Weights of a small sound classifier: 16700 steps, held-out accuracy 99%.
Rows from block 11 of a small sound classifier, named by matrix and row number. Rows with one number belong to one channel. Each number is 128 + 32 x the weight over its row's rms, rounded and kept within 0 to 255. All counts start at 0. Numbers have three digits each.
After each channel's rows are labels from the 100 clips, of 14848, where the channel reaches its highest value: "top examples" is what is common among them. Only what is clearly more common there than usual is listed. The data: simulated sounds of rotating machines with and without faults.
# convs1: first pointwise conv (model.blocks.11.convs.1.weight, 128x128x1), inputs 0-127
# convs3: second pointwise conv (model.blocks.11.convs.3.weight, 128x128x1, transposed), outputs 0-127

convs1.85:153150159152137132151099165181156194158073115098140154109092115137155096100123142136128160173153118058072113129151186157152084116149126140087182170115141086140125120186210154086154119153185188147122198168131140143104127111096057122119160170130120106121123093163137119092162058141093167122167176111112063114142136131137100132091154097122122179117088148155168124113142126135067156169149
convs3.85:073118118107131113160107150130120144102104142074147107130079116098072112084141081136098132117105086137087142115122079142109118148069161179101135161101076056112146197065156167145138125156103103129161132106107101084074109143147177097118097101116145144096094167133142105090121165111087155097109165087109171179092119067153136113182103156125113185120227127157096089174127122103097171148092
top examples: piston engine

convs1.93:087122129059137114126102156113078090206154109139189133146121114137120130110111141126150089174164138074109118116036153147128127131116031155099149135113151117158144119140109063123167087124156101165135124178118106169147122116132124173177102060173143061133211153141116151109128145146085119108064124154180198132164167077106134118090166149090113126119110092140120140158176126133136144126110
convs3.93:129111128184119143185122106111097192090161168094134164121121163190070081151123102142109163087143060100135135084149121092167128115147164106132132110153145145139132102111069151140081146115130144120127167063127148110162191119124074145152163121238173122125097118145154165073102194115124146126122163145207106110071167167122150155104103159148146186094116160116157148124152133105135138084103
top examples: conveyor

convs1.69:114097164119137148089157110122158153111145128165157124068189138129124100126141151096141076145142146105135151172119181134129110100108149165247135132084119121173135088116160099116190127194183146141203140151151152124114125134081129150131157133120183161048152147098134079112110191159091123170169113173162129142120120176120130109129100198112136167107133125106096139168077187077112120119162
convs3.69:115117159153152147159136097114108114131177157086106146122095177117122149075191132163159094120191127190117118179134157146141168118081127191152141134145137089130167084106075108132158141153055181077109141059168154157083175128193154155116119176109131101094170160152171122136089120096103161208138109093106116140149110142100132154098144167105090102156151176141207099102152131112122146104147
top examples: text has "speed"; speed: medium; slowing down

convs1.45:095124127111096107075126131148131132196118065091117070224162119121057188143160130080113108145153105114112131114135119054109104132111145104118116096141108093067199170147132079088124157144088075145121116151112141136148120164140181089135146114168112076149117105164107153110140122149080131160156128122182157093096052109099154132098105126131105207140131136155164087170074172128152148127147
convs3.45:100103185137156152187095108161163112106098125107126088121159143141088124140124131147142091135145154082140134099140123109181168157168048139037125061126095174144132113129106167124161105084130082159079153142146102114057128137134219151153107139094125113162078118172075105126172088132081100100149107102110107095133107145110112101150106118160223116156140150059162122153128176125142145107145
top examples: pump; speed: medium

convs1.70:143143161168103093155100160138114161142188131122098139172136099147201184100134136113081119096142120117126074181091087113146054142162085117142130119116116106148159168188113163058068154088030126125131144082146165114126159169103102134131125174053153115122124078125107092140147118158126156208133087135107103137176128123076133127147107151104088160110083183110170098112163115151122121147136
convs3.70:128112118160165219100099208149093166121131106098177084137123182104123161158103134092092102110189122129152099158118135127182113134164137152149082107167152125144149164087133185106096132148136174125200147170104120159037114107113100167117156135109141105139156125089158101144109154122149116142096209140076142154119114164079150159138139107103082105088111109085124091185154160119164103129066
top examples: compressor; piston engine

convs1.34:153152131139191152185142117131208123099167113109149052145126162124161093132087148136163134115083151151099167080109118128115162072147139095113096130074121145152150126080074146134106235100126111129142131126136133133118117134179142086115161093104121120130113092133096093117174088154127118130100109167122182091106173104191142138064204062169139128125125111162152111080138079167085145094092
convs3.34:131126084141191144118155123106124123175149139139100190110101106121115226106119108113085171117153103137154188099135128101166077058106136169087129124143131155142171109121063103172135148150130119105093123193127148108185191144152180072155144111128140115096120146124109195095136172131082143124112147142106089165133145168087130163104125167168074163115100142216153136176171155112091117095122
top examples: compressor; piston engine

convs1.113:139070109180201088113116133134135155134089144135160118105161106166159156162132083135115154132129069149094118070131109072131113122128164132075073077139143139149166136108217138113130100183087152177162133103110112135122101128067180082127117103090198087137135103091136135133081127158067095098144093128131157110146100145104079166162127147140108088079106164104107114161162140083064162143187
convs3.113:123085103114133097088114100153103126128139130154117067104101114132164096079114150097100128155184146110177132121147169122123050114127108144147162117176121082080122135114081111192179108078201125098114073087120109132122196133110142097144146132154149107142065181148127122100097152103079120114128160139213081122140133149169125154117113149094118130135163114147077080093088117074155023112129
top examples: turbine; speed: fast; gearbox

convs1.94:131189099107175072192132187150140071149114160122190147138184139147119132141142118174113167095194108140170163157133155091123094057145143129144108115111134159131118138108133072136130124140044112153156097093138088124110089157144110091148093030142140155166128095078157088090155122137192150113104111099082116103114087134176149124087109161190160159180138113139110130123143098098116124176120
convs3.94:125116120133111147104127122167125135127111152165089139085121162123176054083097147210097143144201147111098117123131089184132176124152135137255157118114123171096147135130108121085133129144112085141131151134167149119152149103100101137158132137097136138100154115131085112158122074154098110132109175104157144082057154072124159156142125103151114197120158080145124204144154101084117072158090
top examples: conveyor

convs1.63:134125151163139120098120177138136165151127135110126093149106150084116112121058159055107070115134127141117161160076145131148142144154132181110133168168081151100133118095146106157172153131073162170130133085161082204175105106135119131135152104130209167060140109127147131106115169174112059184086113161103123124128142127163088119120176222107137078147085132158126121104083192101121145136095
convs3.63:188097119159159162123132142115113103115125076105132196105135087140144123192076146131133117089131084140125098132142143100171130127116066191155144136142074159090071146089098117133097147089162149099112147216175098160159068115074115130094154174134140134181157147151081131168097108121130114134115139132115071115118187136143151122096122114168090175099106074223134111080132162144083156096110
top examples: turbine; speed: fast

convs1.3:122114074157118155130135146162153140129186134139176156095181070123049154137072111160133140136142155121127098159095137144167159123099128106090152116172178067147080092077108122168174142163108180123098146105188123121096085095155080122103134118087161125148148156091139203132164158106147101180120139183169124107154121165090165119119118110159096120152147071118237115165091138152151123146124
convs3.3:112109164137101089161129125120108162141190144082128134160177128149161129115139157152188161136136155124163136156087109111112224175086087090105117142134149079091131181161100179117112122152169082115107137118153137071149108144195158169111101088168131093117140123124165163136114168138135155145101088068094158191130137097205120144043136156151100129106158137120143188151069087141130155177116
top examples: speed: slow; conveyor

convs1.111:180098115106136139080143088121183091137124121129100124182131116114096165143124077135162114087136114144099124118101139175100172142124092115181138124155193123112131136107085168171159144089064204134096072216160149152103111079162187140101154120085173096182171095154107156135063159151133101078137128144155141189091115131095152134116038119133140103161148151149178108130146099142148141117135
convs3.111:089118094148092079141105184169117151133063126151154127161171134126108119146022099126138196177201096095063182118144162157149141143139102177150134118082095152121114195125138138094103125161158079140143137146143132115159191092119102142155140128161095105170106137129127127131192115124081129137100112094152153078133112138047108134128119129126158089130179120088130151098179154088118133192090
top examples: piston engine; conveyor

convs1.86:160170135141143156052122115163159165173074154078142197154148168162137160176087070156126160134103103102156160074123092184119132135159131092156172148080131144181139136099126154165113110190183077120106135077156147170122095122128129115125096092161190189171152132130121113100123188143130135122161125122109121169127139117137146121103076147124148081104086134081142150077149066142197102116166
convs3.86:121166151120111132168108112150153094129107125137151140079113167124121200084132147168125165106126134144165066133108132102166070096091142221082157143125126179108144067103127191155157047127099117148170082144099168136078077093122210142112151132151134160079159139141107167157143167132154113091112166111149111160136151114075153117090113157121180088109112125109148128125059165159137102184102
top examples: conveyor

convs1.59:121135117156155217167117097104128147112153129132104161124127102159189075136158176145059075117150155130134103161184163138152122155125163149106148101145145153150123105099116153141116087209090178136092111139106107159096106099153122132154103203136127095117159108096170110133130155105154159106099141096103157131152095167181153103094119132060179078114120107130050097058113077105057115103100
convs3.59:174118127107109176181147120104187083157111119146122141120124102185133144060118055138100091148099069165164139149073182157151084133175143076137090124107126131139134167059126096170154080134133150115125164130137231113147136122141109169088146143157128041109118126127189125184130145095166138139134133145086100087135075113176143114099121093161114125159173149100202152119130116119140131113144
top examples: piston engine; conveyor

convs1.97:124054168099106126121082089182147123145172128119109133130114060136112122076043165171108154036127131153139131149088092152119127097116174121145152084181040108113158123177139122113135114165140145191125143160142120147128156111133102102071160120155113097154145111103099140159147117142114132121132185192093110146122118079138122123182077130159137111161139121152106150125187169132096208143187
convs3.97:113085098119098132120137120124160078116075118118121160116080124175097146178133152153176071115192155118165131155137062116136123200132184148087129122107145142141151169121143147141158052146104155167085143160143112134152067188159168163143134129090146132128112133122140135118162126107055143177157097185107128167161157121111157129165158123117128202109172134197145149099199137111092099203113
top examples: speed: slow; compressor; piston engine

convs1.72:121059116162109107170151153115134094127068117152166194083148124131085113113138082111068139136118133125086051137120126130088102108136116113113106128146116157147162107135142111200208138112148095168130138133142138157178123110143163172121135160126161097112137115172107155151051184113145176132105120209156148143124127170173137085093143210115078126131136114083160107102114122061157095175075
convs3.72:133137179125101132158062124121114116137216203152149128080069134108125068107110127128132120178178141201127109115134142108139148159063160119077127158086131145103099084130098134075130156164122112140132177126106143103077074122093115157113105090144111165086164089114188090150135091080179178069120153132131181116137162122169159108110139104083127111136078142117066143138068137120110169108141
top examples: speed: slow; conveyor; compressor

convs1.32:091131094082146140117069139117125057114158141179126111103129159107110158061088150168154157161125128164103170080161060168101107148168119184154109085149052124129062114100092146180148101082162117124123106153119151150135064121110112107115135154147064116162102136117120153135126123112128091082145134110138066116210133179165153080115117130054173083127132134119135109109163127136185099114169
convs3.32:166129137144121136061170166144134116100151105085082105132128112131140193158152191100194167166186118102185139139117135098213138106157126083172143163095064067115154131150167145077182081126109138097059175136099111095113125147162129148102155182144098134148101093146085137149159086125183129106120150162122128140149144136158071129089116083176181107159137123104171129136166124176129153138111
top examples: slowing down; compressor

convs1.29:087111089135117053108148135041144143125126116095140085111150151094065156109116114107133127153116121096133072098126147145091087158122174151128157126095133137073140149141103078108163174090212080144142066117188096131139104080097105050137133150074186165100132134147122062081154105126069113168108140187101087144090146122109094116116112107141156156107126113097144132131106142196101145129163
convs3.29:155122139142095074092151106153171114083135105169096135155130112135136159150160089113106112197086069097145116196057107099142088129134118108138146108120092126143170128068071083156165110105153133101139125113172141167166122133132085135132160034148088093117101146113129174076137149130124093137139105100109095106138138070142116160176080134190093103140190122125165217109136182098110168109152
top examples: turbine; speed: fast

convs1.28:204136153148103132154174129107152098105099101062178154112147105108094172155178104138095150157065150110144110097095099140087110119109145075129158148128134143162114101108152126069090081156089166136173166134139150157101125041071082064119153209132134098127120086105127086095143154185087193138098136133097128135140156138088108132189082125104113125149128156053120102134154128141099096112121
convs3.28:165126127163133134185112130169137123134168113138157125091178116097038136106150145150144116089102112079129164113154063116130120160108187224087095110126199136160157160103151084132104121135140094101140132130128098183158092108098150117102102089132170150156153123145142135134124118164133158120120135163148144093126153052046100092188132142138188171131140124184083145124161156143162170049142
top examples: compressor; piston engine

convs1.105:144162125067159096123129125133153115098100095158136179152131142071111162119123114110123129170169169125156098162160138147148140069135149158079114145115127133123213140095138131068136211168123122147121142168156099104133113152142186116098111217081173131159091124160037150143115123141132130073147155110169216165166118102198146110132149100115124154109102124081072135171142154140091128160115
convs3.105:082079111141151143149179091116167166121107128097100126158116140103162152130158161165086136139157124179142133079138188086130142100133086173142124121094125100125097125159126106094149189112088123137091089076079149154080138110086089074141150159110164118097195178099113102172114126122218180136117143148091117132124150135165096102103173089129064163127093186162193131102057181130128112108142
top examples: compressor

convs1.98:125129115072113134126107105153081139126142177211137087148096130124106181171179135122143182134124169121082075190120114145132097136107132124119139038160132110165151134155123154160141088113109150139134152155106114139136142128137096109132057166099118044032106139094102080132107102072091099149124108096128154112119147128131116106096092187218107093097166094167107097114141132149179110105097
convs3.98:199084153110152079152072142140153133084119162156145148131118124150148132125095155113142115062234114152111149142135135143128123104115148033114109156147172132135152149133163084115093105091104104160088133099141125118133098133097158130092163132086109178136165162179129105101023145106123149142108237149171101129134124112158103105108145155185138112130098145148176177139171111125102080112118
top examples: speed: slow; compressor; conveyor

convs1.124:096112096100071131156127091185092113110133120160161123095101127068095139116160085139167108145179129099117068159118121158074104173141125097174149133132131166097192149117164124087150111175063128121142129171172211138134110102126106123107146174125122170146089129162158143137106127176115170128101152123185093172118071169206107126161168121114136055096108153102162105164133155114072157085168
convs3.124:141128188167107099138137177106114138136150116148167154062156093183148064170093135157103109154132110125103153196150151113137126158159113114135114132200172104122151117106138077060187082147135147099182152146120165154169104153125180082085149112120075056145106131080170136105143133099141106157106131132177151110187077094134084147098137051154064128145125153110171159131118123139116176157121
top examples: conveyor; speed: slow

convs1.55:131113103120164139179144078101138080150115151080095150159128168117134176115103135129141134103101208120107126141028091153158159119104117156210110157172076140109117160086117140151102082164134098154130077151122166125136182088072135158162095124085121136120146129074118099132124142120071105124122105071058129101123098128144155082147153146161133117074157143088157118160148119054044119142116
convs3.55:103167149082143127094081145126077165124125102116151148114178129121118161123134137123130127104094074121137167115137168206082130092110134185162116137153087116098122109081143117150118115084149087165096103078144186120120146145077130094159055132067116089070082153129130136162145107084159155119062159094157102135065113093119147142133087120101067160224198153146096162155132137154097106113136
top examples: speed: slow; speeding up; compressor

convs1.41:058122119151145171146125123065133119088101084182078087148149110102149099090107133171093151170123097128190126173118102154195127113156145140146103092137216137144133089144135129126148099141115107179098169132154162111120152051143162153056110142152144147123143110140097153097108117103132126190088139128061139138137213129153151145202098122138141116099145121104103087163095206115174131106148
convs3.41:159148168145164105106126126131103096116178057094091127141187096083127108103152103140140117132099133133108163147145085131133119097174169144150141162081103111090081115153094168089138152181141084073112159097143103069153099056135098126081101113120152176152086056129114087134106168129137155124133125125103149130149198149176136178184153122081140161153122077071106118102136152132214115064121
top examples: state: normal; text has "fault"; conveyor

convs1.118:131147126112123160055146117111148069113119085116105123165125146108101193156051165134149134084125141191155163122119099108134161171155152099159139136131077107104147150190104110140133166163136134128126138098139165169081098129141145149138115123131139117227143201114144160088167128130116209143180108154124146133132107106143154138133119137106101153115093125060150132127012131080136184181157
convs3.118:124120122132111138135138177139110112122094143137146105116149127161139182078066101103104101114181162157133158096112176156130085137200133157156105074138085126145157153158098164132139144094156101147139146123164131178197129109061194167028132103148176105057081108156156142161208139131129150136145147098114141181124137142108093133197115136148090179161104131113121173116089129179092117090142
top examples: conveyor; pump

convs1.125:125125170124152070138113143178111106049169126073121133151156148112171091162168070117129216143163141130089120170091107125142148137123124167173087164102154163119140069106137208142128129120044174173108182118149164181174145110130137151146155110156148126115114106128205135150181154099125124159118103150149127063200121146156129091190100144122139122154076119136086136146136124107142117159135
convs3.125:122100096077135099085145074075140120155121106143120108153132135150079151137109125158099043152093090148121139147099154146074152106118098116130115149100141122150142113125132255074078134165118111131126125156130151117104154136086084109130110195118054097139080105121119184096142212135207107141120087133135108111166127163144135160082096145132115168141116136099149125175112154130155099212108
top examples: piston engine

convs1.88:125074122106121130181082098157079087144117064150117066119155116143148191101130142176091094070157146068150105136139150140135134081173116125118099118175157137094126122174105060109141090182105124141119131119113112115100115125122189141200084136161088133102117117126173099149186151094105047053128135115160180126117183085105141107155114128161089099112135147102069152152114096136142107190145
convs3.88:144127180146120142109163110195130021149084116128147156135055115130121139111181082083146136156102146154203162151135200107157153134165196133080145106114151100155147129047154138150139085104156150154167155109144084155095177152165160154156050098137137167099136146097146149124097135117158173128163125123159129126120171152172160160146141132072113084098159113144108143152093132081138156118146
top examples: compressor

convs1.108:125114080120065112156156164070113160138187089082146117117110110125167132166070188086118073115127192111138143174187138112127110152150093171139140161133128122147118128106034078186135139163127111150109131080160090116062139121070160117154107161097147197125116141101138143109063190165126136122150096126096126118118157148146117122148113142099146107133224119143144113115165125196135164131099
convs3.108:132173116092127041169205115147138085107123109160040156126131139198071156085160124164132153154161176164103141103098101119176081161158108210132183075114138169123132104136124144128107136161086149158083170102140158137077175143116137141140168036109120153137102132099123068114102133137145099135164109144128077155115128142161129149082129064125127082147134119113157111127141118140081124125104
top examples: conveyor; speed: slow

convs1.23:108126119129100085089145135184172103138114132201153153170137166122165126088178113112104135145153102161119112117160141110138088114129104126180161131129115102072129155177065025093057113163132117102120078028166129124113100133169158151117095125119153100191164156127128163155132128104085176139081129094113131124141090141118170135113136123135197094174186108122093146148164129130098176083158
convs3.23:138144153169143078037137113075101139154163091111158158169155141183117121180108112138106130122101166145150099110189127133104153155146134135155138136188085098141175144158129167147100117110141105104164110128146107118102154150195146096173097204104097110051127113130143118149057139196069100136147112196101109086126109121064123140112144136145101149154120164168152105074152097139087184084118
top examples: piston engine

convs1.83:064131111139093139150152096075090132150133135178107103123182129141097126125158100093118125126126157113154111202183151194156167102121118112128143148155164172131140161121109091122157156137132153241150061080141158149128103145145168130091078078109163152143097135164117113129162162121138112163156098176092127099152129170044118108126188103135149127105134122208135111151213110120112135134179
convs3.83:115194092159140154125152101129143094121184149107162166113085178108135084106114137109142144147094161148086035106122187120153165137135099085153144150135156171130131125103137176181107105095115113142071153095114163124062153137119041091189131089153114084132098162141093091138118088136059143068132104127154119065119124146119165096161139139131127078117092071102134089156149059094155132135130
top examples: speeding up; piston engine

convs1.20:133168134115125168105131156160123160129164138165107141189200163140137113126098131090157151070092047123116068105129124131160172127124138112177161211098118100142099175149090183161127148108155163158096123170116121121104108158115128139137111149132117170158126076126156146138093116115123123107107152117100071150120157138128146122113101087116105142021108182147212056145084107103199113156099
convs3.20:095164168117120163116146175122129091129112091115143114135132186152125153054165112069058122123128174110120114157072184170214057108147128084169120085079100116114152130162102119168064135118132099145133133138137147097165149138138069096098131170037133121142119130098166143168138127110118124091142127136140197178064129124132066107175124144134070131132069146097122157155135129114158092123130
top examples: conveyor

convs1.84:115157111115138176144193139179126166121152133109145133145108120091118153108180203024107112134179170114150146111146081132156122144135174159105125128133107116097178148171210082104217188100149127126135137096165163145128098103113138117150092123161134094107153162133173121114112135159084123152142123186131148085139170107113156186061142113070161163159160136135089078132157142085162140114108
convs3.84:067093097112136131119140098178123154110153118152116148127119143115072118109120143156120014121151108176122141152090132152164138165061126184116118131197141171112070075125077157126059119150137151169137125099105099116108132199156138151166080126140118098138087137130205078104104179068146115109113145174125133145186151110152143138087159112122118061129122135086171106120112120133074176118157
top examples: slowing down; piston engine

convs1.46:110131135067141159091157124163162212139085136115171151132127155102140191137156151112072137142144160110104109116071078068085126157120186098115123167103110093134082151187102168113100131146138152147192116042132170162151138128124098139117147136124123076090085150188115176162124128130118097100126081082134148101165114120140102137076154150096166118091146166155170104130117096073129044137157
convs3.46:132176105166118038095151095148123134121126116143104097184075167124147142119080141170091150104096147105070056134118112141088129105156115122063164146100147106133151172122115089125208179127108125135146092187095099097206147114102157165125144076147109114138116145164056130081173098120094135130149134171088165108128151184087103129117132081164126171133183131108102136117152164113188147114096
top examples: pump

convs1.114:096193087147141098100159132139111111105098149113169128072124083157080143140159164169111182112129160114094154137115231148142100110168080108137158132147087138100094080137109087097152178083080100138086090203140097160103113140145112161182117140108166130162110113143134178082089126183142125152125083134126143095110137112121118127173122173101188138149219103151107134133138081185091136105142
convs3.114:163108137197109123097135156123107100098140144124126115133110158160162075110114144114106079114185095105126143093086124124110108099132052129145132089155081140064152179135152142076084132092069158122113086114155109120076174112121130183148103079075143086129152143058191164124127110123079140043125135173152199181093182120119178121125147145147156158121158097111130076074152137133101149117140
top examples: conveyor; turbine

convs1.7:140135127081117142146132087118167130111170152145071119161120170158106169155123125154188167106146167169187071012153124132138156106131120158181146090147188088090147166143085112165132130126102153101130080088181152134119105161160108110148144120101122058225127182123112184151115132116126120132154138122109098086097121103153161105113144093124170159150136177087125159163079124133141161099083
convs3.7:135129173116122153143073099139103128134086179111121110124204131138154140149129169077087154142159097088136111133147090166129156178164114139136105170148091132163155118123115156086127174170064141118175078179157163061132148134115192049164078099122163144200109185141116179123094174145080072149127142130158160098114131119130131140172054125165191134114121126105134131084136140137171131157101
top examples: speeding up; conveyor